config = dict(
    encoder_arch='vit',
    model='image VQ-VAE',
    dataset='drawn human figures in many poses',
    train_examples=195000,
    image_size=48,
    crop_scale_min=1,
    horizontal_flip=False,
    bottleneck='vq',
    downsampling_factor=4,
    encoder_norm='layernorm',
    encoder_norm_position='pre',
    encoder_activation='gelu',
    encoder_mlp_ratio=4,
    encoder_head_dim=32,
    encoder_fused_qkv=True,
    encoder_bias='qkv',
    encoder_qk_norm=False,
    encoder_parallel_block=False,
    encoder_inner_norm=False,
    encoder_patch_size=[4, 4],
    encoder_conv_stem=True,
    encoder_layers=12,
    encoder_width=320,
    encoder_positions='conv',
    loss='mse',
    latent_channels=32,
    decoder_norm='groupnorm',
    decoder_activation='silu',
    decoder_weight_standardization=False,
    decoder_widths=[32, 64, 128],
    decoder_blocks_per_level=2,
    decoder_block='bottleneck',
    decoder_attention=False,
    decoder_upsampling='nearest_conv',
    codebook_size=1024,
    init='small_normal',
    residual_init='none',
    optimizer='adamw',
    lr=0.0013,
    beta1=0.9,
    beta2=0.999,
    eps=1e-08,
    steps=12800,
    batch_size=128,
    epochs=8.4,
    lr_schedule='cosine',
    final_lr_fraction=0,
    warmup_steps=1280,
    weight_decay=0.1,
)
Rows from block 0 of the decoder of a small image VQ-VAE, named by matrix and row number. Rows with one number belong to one channel. Each number is 128 + 32 x the weight over its row's rms, rounded and kept within 0 to 255. All counts start at 0. Numbers have three digits each.
After each channel's rows are labels from the 100 images, of 14976, where the channel reaches its highest value: "top examples" is what is common among them. Only what is clearly more common there than usual is listed. The data: drawn human figures in many poses. In brackets: how many of the 100.
# convs1: 3x3 conv (decoder.mid.0.convs.1.weight, 64x64x3x3, each kernel summed), inputs 0-63
# convs2: expand pointwise conv (decoder.mid.0.convs.2.weight, 128x64x1x1, transposed), outputs 0-127

convs1.1:035151085056168066157086105125117131133128110111144089127067156138107114095129122100101147052127106141130038141131097096095106145137133099131126098081127124141126104131153158107076132114143090
convs2.1:151118149140138145091214132147177170147130124134130141164159119145177125144115126166141111142170168078146160076164106094203111117127095165130165124149126127136129135126126104170159130160088126137142087135100073131141160088103120128077149131131133064081130100097143106188155162113097162120121161115092132119134110191148141209086140110077085180076139119082144089174217107194189134157122
top examples: white top (30)

convs1.37:113168141140135128123129092137132051148161147067121124132128128134160116125132146101180138143100117098090155131149186131157162126087121148078135140142141130118135068119168165166066160189098017
convs2.37:144135091129132110164159137157133155145119082107099108113124161135124056114139148189167144152125123103186141047147070118159134170113109201092140135119150114143102176103136119120175087119128072139132117188142189128156116108138094147108232114115133139165153138130144098198109139024148189125160110172147099150172148151099116188142106103114102120106081099140125120139164129145096107104073
top examples: blue top (25)

convs1.46:100190153150140159148134128169150127131092143149159102163191160080179083172098182123131089076145151157130169103100200157131174103097139118060157100145099130132166146152146140094155121139173118
convs2.46:145155123188124129123114100176158080099092126107087105103145106155097169190101166094110199019171126097129137153124134143144166169102118113120165138159149160203134197137109113110144144114143125126121091167051114144152165123095127127137145046075082175121166135102163121092117096118174134150141093125148068115154165153126167131117124074135119115169114101161104098098134139074095099141087
top examples: red top (32)

convs1.43:093133075164135154097155132142116020083122155157134098132120132100104145132148116122114140098152172122103129124108130141132152113014155171136073142146172111107099153128149171115131185177158159
convs2.43:130128176190113156133125150160097093132095158118131100151154127124110101140124171120139198092120210086106159107122121163114154173158131116130119053105164125122115111210137140113178170113130170082125160094120100100147089139138161104115169055127130142170169082112058141136104113168142130156184117133203100122110147192100131106121188189175135163079142131156157095185116115097149153144123
top examples: red top (34)

convs1.21:109153178177147151225146106126138093128156146159092124138146132069092114138145119101144134155149113105080114109133128125118062161074117135138123103204130144124137147109109075093141131118078034
convs2.21:127127117114133175129096196127118128077090115150178126124132134121118064151130151115180029161074131097100136136198166155131123072099080121148123128153141150143169117089151099189146141154126140160114182099140188107126133141103149053111038130044149129170178159111162115129162111090108149126122150151107126112106099111092143091103087093079151169145136151104113090124092105134107180155105
top examples: orange top (44); red top (29)

convs1.57:098153114126127106162142114118105091121096047147105109084139158143131139142089124133091146144121168132146119137127021135112116143157096112153102123087170141061111122146159151044161054136164103
convs2.57:136142123105139100129118100121131130110152127193120116201143148169150111134100104156190080051130175112157161111130145184149161131138090164112108109119098095178183177141104093150129149136129104102129202121139107153139197109170078194121124088100155127138190110104161103140096109156083154132098127100142027143118134165114110131158199124112128176110106073151166109150172147187093121161125
top examples: white top (35)

convs1.6:178093129134120101167114108090190117070118149169103147163137144090133130120109151137156108109100150133110140149095101149136107156107117109069102068134102086098096111122111169053213064091140165
convs2.6:044106115108067188123161159120121088143112107111109127105157085138112129175181077137141128132113145097124144165156143091182081105190146130105176147183143176169100094095154115149085131153125095097121203167123167161095113130143044142139174066146107123131121095113078084169130135131136141131128121164178086109172100136174123113180101146147132124193120175101133060144118147147127139158085
top examples: white top (46)

convs1.14:156160146117134153179153097086041076148142166128087149145181123092148098083198136144133115138098122110084108104126163118133092139129070119109120163090084139126123123121169175160170164085073105
convs2.14:123106114113119071113177114153152100154096122166152121107161145125087158151108143136092120118132131114090129113139131182086106100129119119171141120166136138126140166092181093107152139181069184140138184129101146161136139135107010158098105087092149093118193212130123127127094133082085161192161191109128114113126138093136185169123141069118143125119186162146095139140063143174079136156152
top examples: orange top (30)

convs1.31:139155146107128130119109070149109049158151145101093084105064150179107157122082129131136173160086135150129076180116152139147151121137094136148120173129091153184149164137132149176072144145115048
convs2.31:130135138153161133090140118184161148162106101134128093170134117150145164141126104124117106171146139132149131076156082145139105152162196174210133132175135084178131101172145113101146129088115086144096049142132114174145099105115094172164137172159141103121140137138148103207155113100152138058164124162094095117148121137100166170055151120154164077066099073126098187117174115134112073089151
top examples: blue top (53); blue trousers (46)

convs1.11:128084112091142087182088090027071102179131101140096146047106124119099139122082087090103149058142108125148136155134120100130106097135127128104140110102084113119128116108142112131108123062099097
convs2.11:093103152121142157073131171135154133104166104170132145069205079174105146166121191181139147114087147131130107113145151110145147118105178128099109123159078108156159080091119094130113170076142084188087064109192133173142100122151074070137076117113116083111172111153139134155133110123173166112164091143172112138131132161091133174145133162095129154173105150172140098112102162169097149094060
top examples: black trousers (37); black top (28)

convs1.60:124141179179151185160169147129095042146141187116095155117128104154145137062112112110098124130115131102087129125121067129121145107145111136145139218079128151105144140133109092171062122095104095
convs2.60:126142156124214062107099127099168117134117125178147190163101155129158090114117141087144137095114088110081136136174147128134099082122049081151180129110095077186163096114165119136156158095120111143142095157157106156212108121162102107131110152101173109153185170116116118136089108117078117108129125138072139107106096220100180078126117131087139146122177137105069122144108101154178131110133
top examples: red top (65); stocky (62)

convs1.30:074129105126094112025109133143126193152133201126138146150141146141138079098121098168153109139125126129101123112120142121111093141110107138161087154078132070131075115131145156192146115217143150
convs2.30:165166094101116092137196170135110143138144098100196143177126129142184132135079169171167052185104080141087133144134127125161158155126136177221118150115169099129156141093101201106122122158141134118105129121155188111102137146207090095103156118125114148103123131128127117146187070101138187130083173126059124145137161101137115149083125099113147078107154142073099088121165145122120117130103
top examples: blue top (29)

convs1.61:127131150117115068142166087127105118115137046159114159066177169121139179090102117149100168124058099123133097114099108148143151138199166123115108152159057123103122145160137114081116074146135092
convs2.61:089156184139000149084143171113153170101100096130115075145120099156172168134198064148145139119140182148127123126149150093143099128115097211124112138113163159142082152133165092128075106161109130150124174092161094108146177121128120168147179119086148122101151167100149120119124152131097138192099139105086151133091130067153154153124113145057147166142078114168103123112113150139111097107138
top examples: red trousers (33); red top (29)

convs1.45:115169122112163131125184106179121078076147153165114118076168146146119171075127129148128099101175153133050148126145173166115125147144166148083096066181114112139136123096135126075157179173143154
convs2.45:156175114164158161133118186092134153116118089139109126184178123102156114151206125124107123084173139183079122148140139096150173126144129127167129104131176143193134086125120085201120173174149182075130068106100073097134122144148139104123061196114136137087116130123138115178143123101165160106076104154131110069145114085143154108108099103124150156133054191127103110113082182125140103147148
top examples: red trousers (39); red top (37)

convs1.8:040192154107150163105136108075084072120086114122134084137147097081137081173067097125110108123157140163136140111140158109102156104128107052092170194108127135121142167113121104152114107112137109
convs2.8:108096110146173102107143154067171063165099150118150116094135144141103136133110092166120132155165105119072125163122149108128182139106140099165121186167164111151092125083153119077134151107137116212128170149113078155121102118148163144123109082143104106087185110110134189136101102077051183072126164160087075110096072115077141133137111123141158094140078179160112095174109109117160075166143
top examples: red top (39)

convs1.19:134157117170147131061200110141126105122121216118138134159176146105141142210104124152124193153141159115118152120124069159173124119141100139091140119186095144134138145110124120199150153135120071
convs2.19:119128170140147178127132104073149189131146165142096119138170046169128151188101100188151109127121139059111102121144138140107102070146120159065145176156108088105083125149151107079146111143098113114141113165151164161168128154127092141134164146126136068117150171086101119106060143124129047155173116125125106092147121195111106180088120143106156187131173153107096113127169146196171108120097
top examples: purple top (39); purple trousers (27)

convs1.63:131076086118086107133099143123159134108151145147118058171139135099129131180151130135119091158141121163161142110141076127141100167119129129130133107099073103135119132104105065230207175168107172
convs2.63:148154161137141120182187119157162159142138095094085172153151155156133100140102116143060095156139074096153106073149097126102093166139127079146126115069098147122088118098089104137143099135132148104101097075153092219135079141145171108131196167137078056131176099091130123166179074103139155088162132117134132113124140119079135143075066144113104080124117100125102189150172098164118126096138
top examples: blue top (57); blue trousers (53)

convs1.33:129108142140112134128127138188165184101195105126102099154158121187131208117147173134143167078106117099098118115097136154137128166076187141129136061133071088129125145125168144155112167185163136
convs2.33:159140132124138144148171111126156182161158101137153150081126083135170171126113160175103157165125098084066148128137059153161128124138180136151119119076124208081133116131131134173120156119095113105129102164131168113168145137071109115195129125150107090132160128096110088159128118110167145108126140181154151159132088117204133154111179104158114142058113123125120083138163249061132122094105
top examples: blue top (39); blue trousers (28)

convs1.35:206121148172116147073148163148207186118164150131183122157142139141147143181129148162123120165134113175135152102111128148139107140100113117101092042119084118105143125121125101142151077203098123
convs2.35:160147082150153151143150129141112217140182173151134099129080145161150154116065191114134157141143097104169168123125117168137126117149119127118129108157149133147110183146124062129162105110131053119105106166145145156055083094117163154148187128123126131094130104141092141125135165110122090136125166188139164124171217164115161188124081113098126075138176079090115161160156160137098056112111
top examples: black trousers (26)

convs1.62:120134157176111114098153144164110102120119197125132140158154137062072152126108142125061163111140117141087114121083116097144111122104148123037096087119144151151153141180163140149029147094123126
convs2.62:114115119113159191104140150134124144134137136184133109126200113200120060113072088125188090180156124115156143075148143138086117117073126140200135104103134098086160100074140131111129136101138119094086071124134129176147169142109150134104171129100156148087173096117146126135081127092095150105165166151136105141094093130139171100143165163091106098123019179094162119102115132077145186114144
top examples: pink top (36)

convs1.38:120094130124071081114126111081148115147151125147108100116122127183110154107076091110124195165066121143130139184125116115114147093137193069157116212108090119130159186105091117141157094093092127
convs2.38:107146078139041120108166155139148198118131126161162155101117088131109166145125089145105127052108160139123150159138113120160160121181136141116134190096170107163114130128144121131135123159106033130136134197107102108096142158167112143104093148115106118129186074137163190101079080117087224154105128220110100121165088161120141151116114123130120125166090121098127098092124136080127114082125
top examples: black trousers (25)

convs1.32:104134125074133100169107113138108118139144189116155125118132158107116097111164102134082083154164101106064089132040152103165154129184164180211156116181114102134126134120139125117106153158074104
convs2.32:087158152145099127102122101151103139146169151104126129110137110127106094071113156119138136105133126142150135102088211118111135106114144117057085111131117127088132097134098114122115110166151144170165107060106170087123199104139135175108161095150140220139137194071220151110169119147084142105185150126138109145113083118110147097101179139149174128153102058150149138163147064141180156085169
top examples: yellow trousers (29); yellow top (27)

convs1.52:102066155128113148130104083085075060186137119109088122076084114161101147079113080114155110114106091105165166132133083149142141124161128072161159174134113132123140182069099164103111133085102129
convs2.52:113113109130054076120124108130182138120128126120112123105082146102157073107127121148131062193090127119166149120185069071098136139113116116098101117028101170102077148140165188165169126080112105175152111186126105094200133142147116123122116136137093069111171149161145163183158119126119150128092144130158123080141125211123121163167109106100163186126095118100097119138161141113175117134134
top examples: red trousers (38); orange trousers (35); lying (25)

convs1.34:169119159140149137112124121133092078129175107078089150104112089139129181078171152101164109146172178146189198096157132161153115131090116166179073081137117141111124135121180135121163132168188138
convs2.34:061203105105099077119113114152153069134163078152119120112100136112132092139167150116131092093126145169149136199193069066106093159180161127134121111091126165175153173130096171153194166136131069122117140126125130156119108103107154140157151061155112136166147140128125110209183103106122158093071153111167070143170149114103151162136109179115145170142182139114094136088116168118119133131117
top examples: orange top (27)

convs1.58:215146096154122134106116152147173135124130141130075128129129133123142149080054138118102134065022111110131120115129100118099130123042117130049067104138090140110141131134149131147142110119138142
convs2.58:155130107148108147151128219146148075156139128146141168149093130124159166104052114147094091128141125119109141173198109100170061104150139155206123175103190147118078103120147134157114109175140153122119157140156111181124087197106192149071117106093120149136176106102149158135058133089126156077099093192114112147106183139105106110140187168120121155125135111113122125166068118105142144134125
top examples: purple top (25)